Weights of a small image captioner.
Model: 5.62M parameters, encoder arch efficientnet, encoder activation relu6, encoder depths [3, 6, 3], decoder width 256, decoder layers 6, decoder norm rmsnorm.
Training: muon at rate 0.0064, 8700 steps, batches of 64.
Data: trained on rendered solids tumbling over patterned floors, 48750 training examples, 11.4 epochs.
Rows from block 3 of the text decoder, named by matrix and row number. Each number is 128 + 24 x the weight over its row's rms, rounded and kept within 0 to 255. All counts start at 0. Numbers have three digits each. After the name is the row's rms in percent of the matrix's.
# v: cross-attention value (decoder.blocks.3.cross_attn.v.weight, 128x192), inputs 0-63
v.0 089:128128128148074128128128127118128156128142101123128128128128088148135128128118088129115128117145157089125155172128118151128128169090158128097192128132156154116101178174141169146141128143167128
v.1 136:151117165168116161101165149128119175128152089110167160105144128110146110117124128094171090128173128120128171128128145127198099097128160153105164098128149128083128133187113144128144128128128151
v.2 088:096094128128128128097144128141130128130151128128136171128128096128128128123066128162145122125128128090094128128106108127160061133115112128165128094124128136138148167128107142127086134103128128
v.3 093:089128114132083135150167170128137128172183135128120143177156128128113128155140189141131128128094154139128144110122083128131136104092128128081122128101144140195084159128128136117096128136131128
v.4 097:092155147108131155114128125095128119147128128151080150127102156159136128173128159128163128143168143125128128112138128128128135124130128128128128162130149128128130150128166128128128128128128137
v.5 084:128154162124102116128149157171160124151186145196148107171125128115127128110128116102134105128160128128190128128139168128128149128109128128074128143088128128128128107128091117158124128164128168
v.6 080:179128128098150106133128155097128153102148088128089179115128120140128179128137128083082148097181121128139176134127126196128095109142199117128128136153152128104192128128154150174128184128139148
v.7 092:174110138117141107128128128149170128151128128145186128116180128160112162106128128075161144113184096145128128201174152150092114101153128128117128123137128128156163117143080157149121128138115074
v.8 097:118103128128115128097128098122128110131108149133116090128157168069128128128119128128151086088151098128157206088147128128137154128131158148128157128052165075128136124117110103136142128096128151
v.9 091:085111145128128127128146058111121128132096086094153150128121098149159123128075141128128135170122128061128128128100128138135184152128158165114080119116128159150151128081149128128128172111148157
v.10 111:107141097136111183128157118126106106149082149116121094124140123121163115128072128146179106128079104098094125085143093128123131075149152128164128152128099113128128082151128128090096173107153159
v.11 096:128128161128128103145128128128128128128128104128109193141128128211137171158112128072068151128181128128151128143147128169100128128155128114128150123128183160128168169128191148178128134128125151
v.12 096:128138129122160128113143113087160128094129128149095136076133104128128128155081128061128088119146095138128144128105087145098161128167128128128171140111120104126191128109128084138171128120172110
v.13 111:100128128128167119128128111146128128140097156128095087113124128106128130115128114144091155146091091089122097121115128076153120098096133127128096134148105093115070089128109093102119128132128135
v.14 109:150134128128126128121101137137129163128128189132128105097128092081155134146164128128113182128149128116128098149161110117101128139128129130128128128128105154102102128098159095128114128128128080
v.15 098:123128134104128128126112183148145170138128115095152128128128153128128128128117175097128154099086125167186128128156182170128136128128146167102207142128128128155138113107116128157089128161052111
v.16 086:128106115128128122081136128135106101117136163128076128101091114128185154167149110152121128151145128128128139125086073132109179128158115115128121140100128128094128112094183124111096128098128146
v.17 091:120105128128083128149128106151128115131120130144128115097128168102152089101087145101128130177101153128177147187096108098128173100132136128099128128154114127112072108128128128122121116084128128
v.18 088:096156128161150101096086128108172128163065116112128128100128128128120101095098110085128102121128127128168128163153128128086128169165128120120148128128128104135125119128093131152121146138128128
v.19 094:132146099153143148157096128176128168128128128162132128128111125128087113109096085155170084149128187107077128107112110092148157128089106113128128111165128128192077143157128128152075099078119101
v.20 090:128128128121123128128128175136156149127128153105152072128128128114128128094183128128082168128128105191194095096144128128096128128117121124139160128121129136128121106116128109164128128140106094
v.21 097:128117139099128121104158128128089113117093103098137118121145147128132128157147158133097128128113118128113097128151128128142092152147107155088142105128138109092115101128135124083128128115128120
v.22 095:116071128111110149128125120137100110102127177128145128128113089134138121110128108170096128148112076128105128139128128170128100112128128149175106128087128135078128135084128096093160128128109128
v.23 096:128143128081097128128128128164134206120152128128088087128128091182116128170186125048111136128139141128095078128128111151146128178128128128128116128145115146141128098076086128163152140152108128
v.24 103:139143127144128095136146128128070194128104163072046130071128086114116128187150158097128081128156128128115128107140154137128128150133128133128128128168128116127093162154152128160128161128177128
v.25 108:124138096128128110128136128128095134097145091125128142126162101128095128075128108128062094104172215128154114142112114131170128128130099128128157108159176133128084164128128128128098148114128127
v.26 093:154128149128117140095105145154167122080119128156128128118134135150128179162177112063128142151138106128117128111131107128167109128150128128146128128106148132128179117152132148128155124128117128
v.27 096:116128078128119089160100165132128128128137121149154128128128128128105112109187158114069121128090157121151084128092128128126128128097094128105146101128129107149110149171128156142147109125119109
v.28 099:128164151121124128128116128128169122116154108130152123141103096162077128150128148066135079128144113128128128128110128149128168128103079099108125143128128118147131151186141148151087135114106117
v.29 100:134128149133152110074119118134154131128123128097101148138093180128151113163131128088128096128128150142155104128128136108103160127159175162120136128090142067115128145069125144186128128128128095
v.30 100:104084113104142128147166124128113128109139128163128128128142104176070118102128128173153147128128128103119128128120119167128141128164113128128112112150130160162181156126132168128131118126128128
v.31 092:172148128091170177148081091136171173128112144128090116088104132165128110136083117133128128128064128160107063103114128098169139128159128112190108105123132089128128128134111128135128090099119128
v.32 098:128128140122104162128128133166109128124141123077128113128135136141117128128125128138168105128154101128128193122163147128144122128128128131164105128132128187128169113128129171153128133096128128
v.33 102:125119116128131098130128105128155128118182147164126065099148128128184077117128092153128134128125164121139155106137116137128171174128156127143108113154156134128128122128195120129109077077128151
v.34 087:109128118128128155133128090128113108166147174128128128145128077117128136172124152173079128124108128128120150105128124121128128141128128100128128128122128123165102119140082134156128127128096128
v.35 108:084129128128128126128135128103116037138142128120118121128093128150162128134123143118103125161095117152128100141121113128137128161102134128128135128128112128128167128102128146128174128105109161
v.36 116:128079143100153118086105119154128128160109114128128128108165128117146162101161128066130101106162128128113128166125128131140075143150128136110163099100128101132159128128087108112161157106084100
v.37 114:096126087118105128128128122128136135128120118128120084163140158119093102101128138189118169128072116106088128117128109131148128100062159128128128134084128122077106113068128094128103103148139124
v.38 087:128150118144128132128160128163187144108128101092183128167128128106104109177106168126128128146128105113087128128105153128189149128132112118098128144112128115128128095164107074154128106127207113
v.39 078:128128146144128096129142188097135102135107112109156137090165146128080189096128128110150128128132119173148128111176126203149128128128178128180128138147104137128174128101142173128155170171128128
v.40 091:128122188128162128101118098128133187106155128128128164104166122155128151143111129128167128174159108128087128117139128128128128128175128128124128128128091093128128141193128104191155126171175128
v.41 138:128128158163128086128174141084149128132168102155128175109156128128150128162134155128145128146128128123136189151128139173128128103170123128110104145128177128108173150137162145128128125128146101
v.42 106:146077167128128128143105117128069161146128143096121144128104138124128128149129128128144114128092128126126106124128128128146123093128111114090141128128128104128095162160129168098102128128099118
v.43 088:164128156135128169158171158147137128115128070128160137128143128170078112128154178139128128118097128128128128072146167155128128105128120111128120141150151177138161128160138128081128121115128173
v.44 091:135138113126128128128128121128161128059115128128128114101098128113081147128121143196175172151066124098114128092099130115143128128134128128158128148127095142086111128170128070128133128157171128
v.45 096:128140113128128085173128102136126128097128185169112102118126128128150097133096128128131117128128081085159112128104112070101146119109107150128128145128106176152108126128159105174128128090188151
v.46 103:166173101122152128126161128128128128118152126148102132164113128128170108145156141111128138151141128128121128098105085103066163127145100164155128128061128124117129119128114128128128096128127128
v.47 096:128116104144128150127113140143128107127128128128165128117134128085145128128114128137156118099154139128144189128128128139162102128147194128128136154096130142130128128128128128175143139101114128
v.48 080:128111100128128128128128169145139128155166151109092123116082128084149107178131094128152126128183090128138146162123128128098106128148128128128096108128128114106111152128118128143096101128128144
v.49 094:115143128092104128128128120065128119095128128128070142137129109161149128128142090128075141118123131098128146117128128128074144142128146072107145162128164183139150128131128157128151152128144128
v.50 096:101083128128159128098145113128104115178128128170128128128126195128128136087124104151152140148102129128094177175158115091128118099128162151132078145197136163179142150135128128092098128128128098
v.51 092:172128128129138130128155089137153175158116128085165128106132175128168128091122128084172128115135125146151128128128135110128143131171180178128165128095128079140094093090135098128134128117125128
v.52 107:156169109142114128081128128128107131141140128079124091137152159113127161109157155128123119153154166142128115117150128086128149141124115094128119128096128112151128042147128092124128119128153106
v.53 107:117083156115106155121128102141151116135121135138128128107100084155148137125109103142128128120072157128078094132079128165128106124128085128134183137171128100157128128128128136128100119114078160
v.54 100:128135096109054114133085158151140086157130128128128116129143128136092128108205147110123144122121150182128097163128130128128162128104150116128143142128095096108122086089127128101110118135128081
v.55 115:128128152128111171116107128166128142108122116096097152100128123085102098131084128128209079128128128128128136075135101119199128082188119138128148098128117128128132132151128164164141113101094128
v.56 091:168128147168113138128128128097128128100091097107128145109098128150104145089128128106122160154135128128109115090155128184150135146102166137101128128128165146128128145171140168128130154156128128
v.57 101:111128128117128137128099128128109096099091128130149128125146169133135117095105127128132086162124140108122190155153152142144153147167134131149128128128128108156165128163097157128176113128128146
v.58 091:138120128145139119128117128128158137128120128128131103128149128137093146128128128150152128115148093100128163136128128128135086128128113116148074135128110165136118112114128128158144143095158091
v.59 113:143140128096158111133084102162159128128128147150105092088152129093093128128117145128113128128107175119128095141128104128128119153128065128128145128142125128136141105145160128128124128142147074
v.60 116:128119136122165141107118109129128128111106145120141096128128119172128115115161162096114108140106106131094076089100059134128191128103089128165128117116101119128156128128117128128149104084128128
v.61 084:128115113151128128116168121153139106115142128128128112128097155108128105083128104122165128155128128065119128100148101061128128095128128125141168128128128128079069128128138128159118128120178168
v.62 109:116136128143139113131140189128097093090127105128139162104128143128145128128095116132128156133108106128138115128128138128139086128123128104128128137156128156072128132128128074172144128128158153
v.63 122:126128128128096162169113160197125110122088151128148080116133133128081122132194128128142143150121105131148128118121128128104172150101111114170133127061149151128128094128149128097130103130128128
v.64 095:143136157146128124128128128142128160128151123145152153128128128128103128162130128128126148128155094122128115128076107156100157127128128123129139148128135099179128088174110128128112136120128128
v.65 105:118124124102131084128111092115128128165100134075134128126128139182156151158128121128102118099110156143125128149120128129128116128163146128121059087128143164119175128077108105128128145112135087
v.66 091:099128152128136168142113117189101128128098090123097128112104157128103128135164131128151171148085128143101078097086128136068074128149152151128124129128147103127114082155140116094133104147127147
v.67 093:151129128076100087128134128123128165128128131128136118134154106119156150128112107095128083084067109096160188135128108081117130132128184127146148119116128086128158128128128128147051111128099119
v.68 109:151142128128129053101181154128116073141089140100105156091130144113121128128163092128142133141128128128147122109128128132128109138128170079128136116101169107128097126102107128105116146095087114
v.69 095:109105128128128082128097107095128128091128077128167089167122097149165128122128128093113128128128128167157169099070128095114128071080128164122159128117128136173142118152128140134122132104143141
v.70 109:128113138167128128128088103128139136128095128148128108154128113128152128075128143123128182128128127188130139128086109166128133119141128175157136168107080119160118152128130120153122128153113163
v.71 083:098092128128128128157131128142100106128092117127128128128130139128122128087147125106065157132128128159128128138152085128150094076165153128128114163128128150128177104154128128132128128128107153
v.72 096:128128098134120144142088125128128128074068126128148091128128111162141153128104068125128115128158128136101128120144128128142128128138125140147089128106078127187134080108128128163107129128137121
v.73 092:136098106128128110128128130097128123113114128131183121086117176104128128128138149175128132094153097075128091098140128084128128167117113141128165128128140099128128092097145128161128087103103106
v.74 116:128111130153134148128128128168128100149115128142128157142162152115120128128134128146113137137145114143128128128128106135128173085128128134175182183128169171128149128176137142168128142128167157
v.75 103:101110110112128167132146128114136128128127128108128112121151128128119128128128122082092076136120097128128128095173128128181159162138128128128106136128136163128130140102128103128107128111125131
v.76 111:128128128124128154128123119128136158090108171129150145108148170115112157128107128128177097147097159106100165128125099128086144128119128128109078102159147128187098128153131087128080128136143107
v.77 107:150128144102147128128096110145161128124128157096142143128138153096117146085155094168177128128145128105128148128108128088158156130128168128139099167105106187090134146105099125096144152097128128
v.78 075:147128138081122093128181122164154128108124104128122128090165145128120128170095143158128126098128128108116049146089128079146040128060128128128134103082112118173107108128133128128161152122128161
v.79 102:149161128115131128087138168128098135128140064128050128132128113150122125189152072110137115128139138107153100142120128142128128174110143118128135128108128128099101089128136128094128128160128121
v.80 096:179128128109100170128114128139099115171108114156092140135101118141128128141138128122128116157142116106115084127101128145128143148094120128067151110171115128128110128137144144142128119098120150
v.81 097:145128130129158144128102137128147128128146149087128114144128088126112130140119093112144128128166132111138192099128116128128127127158170128169128135116128101129100128109083141128051080092090089
v.82 098:103128128117128137115176128128164183108134128098128128115128128128166105188125149070128104157128141116099161130068102101128128109128092128128118095125128118186094128128148165128128128152120110
v.83 088:107120083128124119141155128096170106120109128124096117092128128108080102128124128128100128152097106141148081122140167118128128128128178105084128128157136143100141133116157128142118131091128128
v.84 095:129128128128123091128144139084128128104142133080128128128120125128128128128170128128140152145128128095128109128183124111128120102146128129101103128038128149164097122114128128128128123119128110
v.85 107:155128128128129155107132128084128105182128091112128116137140112154128113089103172128126205097073116133135142150085158113128123128172184128105135141119128128115114128172128160128154142109106146
v.86 086:109135084139128108128109128126098169132123128150104113152111096169090137136079131150123128107145129148172128128116092159150134128126098128128135146128106128081128128108052109147137128126122095
v.87 116:128128098128118128089146138128125183179145128108114128159137132128123075146098165128123160143155128103105170128076157164128130157128121128116128102144149101159099121149128159099097099128122121
v.88 089:122134097162100124147128141134130071090128128102175099099074140139156131103116109128128130152104119069128127112128128139072192113128192145137094140202173133120128113128106128112159150121128147
v.89 103:128193128189128213173128102128177120110115155142082128132119128142128165128138089109128128157148136111128148141163140180128128128126100149126128130128128144128125128128154128121179103119183110
v.90 099:128159128147128128140159120138134108061089158128101146075119128142132175111125127128148123128158088158128054098112128128130078128118135128157108133128091085158100077123128128128128128128144156
v.91 098:129114128128143162144151128125118203210129105128128168128114128128128097156084162128128128128115109128128128177095138129128128132156161119128128123097128107140105128128107125102128128101141132
v.92 121:115128144114103128159128103162128156133138155128171117151137155109131137203128124129123125138152128110087160128115131140175148128164091117174128155149153126128128075128128128142161085155128128
v.93 113:112052128128148064108111124128110075131128108123142137155105145147128104128152128176090128142171116175146128088160128128131160147093136175171153130128171128128143128129111110150128161128115128
v.94 106:148110128100103140124128096145141095112087172121152092128139171162157171092128140121144109155106151086128128128143116128128147128128128123159114140150163140148095109113128101107208078110173112
v.95 103:113128128133167113128128144128143102093139128164115128116128136128120128128120102104087109143128169132092132100111156113162128114100117122114165180133134087099128120128129147183167163128114128
v.96 093:102113137155128112128091143103105164153111130128174161128128114116125125080127143160135135137077109098177128128128111155148136172077128115128137110159128128072108149154122144124102128096158128
v.97 106:099119134147134073077128128128107121183141111128164163128124151128128128128128115127099146111131128116187098128155128128147148142123106128128128128128128117078117166128128128120095128080128128
v.98 090:128164128128131110136128128109067128133136125116107111128154128128133145100128166177097097126142128086128158128095164194117125128144128128152140106151143121133158125128128168128128112145128135
v.99 115:169119099128128109128082170142099138184130147095128147131130106144147128134094128122110144112128097110128155093128079137116128114128128127128098179063128088135081089152128143084128157104087128
v.100 107:142128129154128103100140128106107077128115128159117155110129107139113161138106095128115113103166087128128128066120117104148132162128150139141099165128098093086117064128128067124113123093103117
v.101 098:151139133175112159128088128106082110128128153127152128128128084185096107128059155141111128128135128182155166167132128151154148128128122128158128128128089128127128138128128128105128125128160128
v.102 094:113128084128105109154178128128128094128100128160153133102134128128128158156081151138123128164134111096128128176153145121171183107167094076140120126187128130128128094148128120171128140128108086
v.103 126:136111122170134057067130101075128083128128128153153116103128141142107138128128128149128151127100121134116168146151128114167158128176170149128128151095131144077175148128128099134158186120126130
v.104 103:128128135128148128144128080098151171100168154128120148128128148128158108118151128083149144128128136161096128091157128128128140137128128141128128128162133104192128185128128128139127128141128128
v.105 089:128148176164131155128146134190128128106113102140114167128122141129098125098140128171128071128126157137111189126084162128149118120128113104123149162163153156128137168164111128110128135167148119
v.106 081:105096154128158153135088106169125203142128125103128114128128123115128128119128128128090128128140104157075095119122131128171115128109111158148128139132128101128150126164143120121093116150128128
v.107 078:115128165070126128128117128154128128109183128156129128186128165147168151150164128121131103128124097128121109100128097107101128103133128128158125092109128128124112079160153139077158128149128128
v.108 089:088128128128144145128171174117128119130114152128146150132088141139129141168133087128091084141113128128095169133128155149098147122066102128103149142128180128148129128139107128145101128118132146
v.109 100:159099128115120189128110117137141131050081091145116128128148128165153124138128128103151106144107128128136095123128092128128178110101100128128128118096094128144094106086140128113128169163162150
v.110 099:139118092166137132161095089116161128110109184119177140116120150105095128104162128096153159129092128128096135128131086154100106128128128143128128121128150110128128135128144128097153130150128146
v.111 077:128128109128128119096137128082126147132145121114102102095128090092116128116124080128143135105136092128169146138128112087180070147128164116141128128128126128092128113097083114111111163158114128
v.112 092:158170176128154128080166156128129156128128105126082138128148144103151128090128152128194128163115169093075128128097128132128110107134115128128128150165127128175080128128128156128136087128098104
v.113 111:128128127135128157099105112131115128125128139155140117146128102139128143120095128128075132108128128162103140126128130128128129128132128141166128195102081128128128104128128128093111128053180166
v.114 094:163139169128143076128135147114103122150146161128128112078154088139128137164102097117132106128141118128145128128128157106128111128098128099128128128128128071162128128138128141135063111122103109
v.115 120:129110164137128190151117118155128154128156095188128146118128167128161128128102148111128117105118128139100164100128142097165187128122128127132123128128128128148093117151167139129147090193151128
v.116 111:074131112128128128144158169128139128104159134089136110118099128128128104128134128124128112111128128147105112096118145128104131122128155121128128128128193155118159128081085109128128128128070128
v.117 126:128104073128128090128128148128128092141104151114124153105093128124098126142140094135118125108144095124137121126156139128117128123128101116141099128079131112128128107128116095105127136100138120
v.118 086:141114128138128170148092128123164119108109102128158093112176162158098105128113141130128084108128150128128119104128128107128097114128143159134096126128128187126128098161129107167119128128128106
v.119 117:128150160094119135153128154122128174128127128159128128159177114067143128128123140121128097132161128146098180128112128148128128099128123128128144087181128128177131155128128196161128128128102128
v.120 096:131128076099103160128163138152175118130093124085128132128087108133114128177128124158186110148128158128128132128159128170091128122162152086092128128179182124159157128125103128128128128128128128
v.121 105:158128105128179124128128112124139133158150178122165142111138147128117103128128110151167128109147098156128151123128128094117128117155142128154128130084132152165154147103120110096128128128163128
v.122 096:085138064128105128159134139128128128128128089128128128128087119111128166108128175155128187136065128128128108130145128164098079085165108128164128128128128063094128113155146128128128142128104165
v.123 124:108098111085133128078115154109132119162152168106132116141084128128128128146130143113128154126144103098144141133147126128098128128159128118144101123093126112121123120085114102078135099128128116
v.124 092:107128124128128128099179170164151127164106098128062118136136104144101128128146128128140122097098155128171155136107115087131064112078128128115143122078128128128128151105146118128128128128102114
v.125 097:160119139128161142128093155128128128159135135128128128134170106108141128118128128166125114105121135128161128136117106128156120128092165157128134154088147157103120146128128172120177128128152128
v.126 091:111128160128128095105153128148128109132097128108136152128117113128148100124128091105129109128139102180157105128128128098124122102128128142128155107053099122151099128100083149099091128128128143
v.127 099:141144128128128096113128128128128169110151156130139128129128165128099110128140162129166120128128123083166133104119128096100128142090128119095136128107157089175155128128128105128128128141151129